{
  "horizontal_flip": true,
  "encoder_layer_scale_init": 1.0,
  "encoder_drop_path": 0.15,
  "encoder_positions": "learned"
}
Rows from block 3 of the decoder of a small segmentation model, named by matrix and row number. Rows with one number belong to one channel. Each number is 128 + 32 x the weight over its row's rms, rounded and kept within 0 to 255. All counts start at 0. Numbers have three digits each.
After each channel's rows are labels from the 100 images, of 14976, where the channel reaches its highest value: "top examples" is what is common among them; "lies over" is the class under the peak. Only what is clearly more common there than usual is listed. The data: close-ups of made-up surfaces with and without defects. In brackets: how many of the 100.
# convs0: first 3x3 conv (decoder.decb.0.0.convs.0.weight, 64x64x3x3, each kernel summed), inputs 0-63
# convs1: second 3x3 conv (decoder.decb.0.0.convs.1.weight, 64x64x3x3, transposed, each kernel summed), outputs 0-63

convs0.18:157140132135075143083120114115185162142061090053163120147135168126133111199132148142135182076130124118156148099195123146084152080110140109081103091138137130088122146118127081136111114058135093
convs1.18:097216123118123087158113142135157111100116088069125055098069149121095085183109124195074107139161117101118151136096134106155172172141130148150124153122124181101136143078148134149086114082121143
top examples: smear (100); woven cloth (29); circuit traces (27)
lies over: smear (100)

convs0.60:083049139152132156119165220110101161081118139118122140108119120132108109083139127154098089119158151151115130067129214166099076171148158072151086102122154136086111095146120130115120133165098111
convs1.60:144194158122102135136127187172144163090150119060090124100106127125094122043134138218170137118124161124163141107146104078171175127110182154114142125111118098099164142109088119105088165119150121
top examples: dent (96)
lies over: dent (25)

convs0.33:136126111125176069111143129094081128115160140147071166108126121104118076164122130118107120099197134133176131169102085056098144120150147101218104109106069128117147100186106103098079129108137103
convs1.33:101165108186115160086124092168146086102142124098127124155095071101180141103190072101133133184112121137062110104167140130152117113117156126045062143103136144110110108106121112126095071100133161
top examples: scratch (68)
lies over: scratch (63)

convs0.16:180102141137119145062175129183150133115012141172142117163157169117124170119129105069121148077092121143137153141094113145074056129103137127149124125110156109134096089173118152108136102143154151
convs1.16:141100111173131077121122136130168121157154146091141043182094124138106137154125120160092141145135162125133104090147152108184102137125111112139084119146137198073008158110166099110110150122141117
top examples: smear (100); circuit traces (45); wire mesh (34)
lies over: smear (100)

convs0.4:105061090138141143190110076186152157112140130131103139140114146188105086118081095147135120136095121137043151118157087093113111135123095081139109173135086141093154155140095089080146108198156118
convs1.4:126149101084102125112152132104095170150135164128091150064113089102144096116166149089181053165120196140179118133141110090187115132123145132112123039139088135169121117094122171129103159080112121
top examples: smear (46); tiles (40); wire mesh (39)
lies over: smear (44); stain (31)

convs0.11:060107186122126133136149177137132162119144084105099108181142133131158093163085092130146104127164081139159132137138136123134084091083138191101137118138164129138156129113186137224164109122087196
convs1.11:140085107063124186117146153119138142137137139161119142063107111160117116131114103128141117103169160093140094087191102104108093133131109099136019120143130029120125098143092185140120127160108137
top examples: dent (46); tiles (31)
lies over: dent (44)

convs0.2:117122135108166146114164112254098125074135119101123163111113102213137110086128143121101058153080135087106142125116098094113118099134120116164106159110120081166184109106127098118095134144161128
convs1.2:120114122019084154122074165137088118172098140142099124110136158070106134161116173169173130113125123124168083090122148095191182125124137161132162118195103155132090126103168113139107113126117088
top examples: stain (68); wire mesh (31)
lies over: stain (59)

convs0.31:148102168132142147169141153106142088102178142081139060187104146149161143120050116132143105179114092124025100173147139134125168147121091143109129146168088131118093103123121112079138173123122088
convs1.31:127144157158084085137149163147100199110118135126060138129112092117073145097169108147093131108104155111162130073068160101107147187097100161191107112158131126095077135129170141122063176134147118
top examples: dent (81); tiles (38); wire mesh (32)
lies over: dent (81)

convs0.54:117164132092177154107118167104166092154157167147128112114187129123145078104159137123110091142053086132082145142188137132201109134125137110144099072100152157154150144143138155042085165124128162
convs1.54:136132133132175148093105115063148104124136095092088144106119090122126130140108141018161128145214128115048090101087137114119139147081117123174113134108076111135104161078133084135154111152112150
top examples: smear (62); tiles (44); wire mesh (40)
lies over: smear (62)

convs0.20:127154177163068117053135075069080138137042128170145146136124145145160143096101138142119125127113119098180091139192148181163128143125118154091156118110060105128078145132125108163130134135164153
convs1.20:103106133104136099140167083136130126144157150073126146118091116046108178110123104136143148157140148147053099115126143170057150146161082131133069182138189109129199132143147133100176108133082133
top examples: smear (59); bright spot (39); circuit traces (28)
lies over: smear (58)

convs0.62:128123146108118119080145119095087128128148096107090098117092094114140150090036103096108129134176138121161123154077156118143166141121130210138124136109174037143143134224135118099095141127130114
convs1.62:158133123170157100123111140131147096164046139144142140098153139100131089090184148144132129112139116116143146109046149137120158134178129142113090045147150139050076078173135100086127098083107143
top examples: dent (83); tiles (34)
lies over: dent (82)

convs0.55:141130160131039130046126115161121148096123122132129150135196113170148092067149121099137092137113113135053137166145093139133091157106166090171123082113184163137107081110129146145137098149119184
convs1.55:135081130178143096162116132193139145154063102154092131129094114102127122093174108193129154142086076175156179138083103117105138142076090183137097128151145132132106131110167152049148115091141095
top examples: smear (67); wire mesh (30); stain (30)
lies over: smear (67)

convs0.9:131108147127127078100122144139141111118142095071124118150147109220131127046101119130135148137140087155071120108119157116190099068133111142127128221121156080088178137093136134114128107171082128
convs1.9:159106085059152129149093171149111151177113148125084167063142127130101076182115166159118074121157143112170131144152096098131121135126119139145049175196134166124097137111097121145093179115105162
top examples: stain (63); tiles (46); dent (37)
lies over: stain (61); dent (33)

convs0.0:127074135056119089158082172083136091126134114137153095153124167115078150138136072121093101183143116105124102122122114134133081114151105074131114104106127128133126133118147166104177087187226079
convs1.0:111149130102112099093072084104165129122142096144107163110129189097112159188148116146145163099115090068134133159100179113099113161101120122115119169076092138198180116171106164136161142141046145
top examples: dent (98); tiles (38); wire mesh (35)
lies over: dent (98)

convs0.1:119108147128140145123202111175093171109085174149153130120147128144112099161154107112135162089085140104168101103150117155130061160122103079101147141123130173216131085143153141078135140062119063
convs1.1:120070094117053116171111120102127133134185145104095098160138167154138115094070093154116065173158150153071097120148118191124148086151069133128121129156134132134119083142087200130127126149131078
top examples: smear (61); wire mesh (47); tiles (29)
lies over: smear (60)

convs0.59:101118134133200090117131093136079147108099125112109134120157100149150012115162138130102082097140172143116150094125093094074021148099150110139141131119107109106127129126117124104098132079091155
convs1.59:029147118075120205112181107162171119116129092105143112109135107152128129132126108159169168128140150093087106128120131140097160117163079176155127125114156112191163055100150154157142139180153119
top examples: wire mesh (49); scratch (42); bright spot (31)
lies over: scratch (38)

convs0.50:086086106189126114184110121141091109151051146096107165123111150107178118048113123113165144110118126152105106062124136120076107165172173125154044102093122105146082134141123125109113094107122135
convs1.50:090132092115123127129069135104141015076167175129137136101122126169158158108176086182125126118120093142196173103106121177154174168129110129123159150116149148163150094116098165161147116106140154
top examples: hole (59); dent (41)
lies over: dent (39)

convs0.10:141132125130080098146145141086143134155159091136113034108125094111119125087102099129126147156081187133048123105107107178114180109132128155081187193105068127107152099104134122083108140110089131
convs1.10:143113139236102088143143122141101186125110119160137149077131132124085152088142142093128148157127162142160144120092128160198154164132084141102089120181148148051098071116167164132130156116156138
top examples: dent (72); tiles (28)
lies over: dent (70)

convs0.44:150135146154115131112093078131105155136190112065150148152141156185158099049117136114199134171132198137093151116137146179103164117084108150091103185149134101116108100096149123163154164143132173
convs1.44:130154093118204120141101162102152157099120090089149133110130117115120106167086143184122146083149134085081106081107131067129116020098158145109125082145140121103124174166158102158127158152174099
top examples: smear (51); stain (46); wire mesh (35)
lies over: smear (49); stain (46)

convs0.53:155125140114091101143101109115135126160075162116114146155189077136131064135152155137168116087146111115123150106143157164156057159112138125103148065116127185109116066183116129078131137155142221
convs1.53:130044109087214132143116090124121169149148125106183129124117093138098177100089095077143092166169122118058080129116088157111140110083116149201155140096109129141152137141130111140140087102115152
top examples: scratch (54); wire mesh (44); smear (32)
lies over: smear (32); scratch (28)

convs0.36:132083106085123042128108124064080118138243150125105107136115103098117155124100112096141130162131136123128161123126083064149131149160167144159160092093110072130125126133147168154110158146157082
convs1.36:178076152158127119152122153166097131130116104128083115159163129150092117211134120090084142109147121182163115100102107150079130118120134144108139082200113161133180138093055099154107059133093096
top examples: dent (79); tiles (55); wire mesh (37)
lies over: dent (78)

convs0.12:180156181128066070159101134124129119159109146127121099147139055107111015104186139104136118139105163085136112056117135155140090135116127148128133153131118129091107075119117109106116171096088142
convs1.12:097180161185132122110164127110165110076074127122097109108166078131094130145052145154065109161144141105089126134123111116103136089147084117171143161102128130204147063104175152147154115173150119
top examples: smear (80); wire mesh (30); circuit traces (28)
lies over: smear (80)

convs0.34:137120155084121129144125120160145123092110122120156114127107139143095098062108139129100124132080127118131087083160073143121077133157098036156113082136088092063082099037102124098089103149155134
convs1.34:126164117130067105115130147117173100124138124125125127152155203136124164206125107095147111105183130088135153151150139180102137123145125135079144143097087093180183137093075120133125136067053181
top examples: dent (98); woven cloth (29)
lies over: dent (94)

convs0.7:154129186110118182132144135150117150154193178209110147133125156170206152179141110135167132100138118124157078144169122109105109098107129073125153095178148137130062128091131145093124188127133108
convs1.7:146062163163109135170109158104125119136132171130107080194085155129123146110137115117100095158108062143040143054116175153166153142081163136121135133143164102119152165101148070104144093142111145
top examples: smear (100); wire mesh (37)
lies over: smear (100)

convs0.13:138131136115147190104138106091077145138099103137145074123159140120113041068155096116126142136104151125117152063167122143188111152180183116159184095115122123158094096122104113068117074166130143
convs1.13:126089121068175135131211137123147155087187118137122157141193074161131141124143127109176088141118159129136118130157118101142151155132082130168134107116076053173155135141089089062126073129138121
top examples: smear (63); wire mesh (34); woven cloth (30)
lies over: smear (51)

convs0.37:141064133129050135157157171208124088122137120095168126135137112139115129095167123146135132194093130155128107061163117140127056109159143116101168131115145107164139126104125094136125083216157107
convs1.37:102149157152077104111114093117168158150141067150126168140128148119121155134176106217125112118078074125175133179093099125105114188136114106127151142073078105165167076145126174078113144103105124
top examples: dent (93); tiles (50)
lies over: dent (91)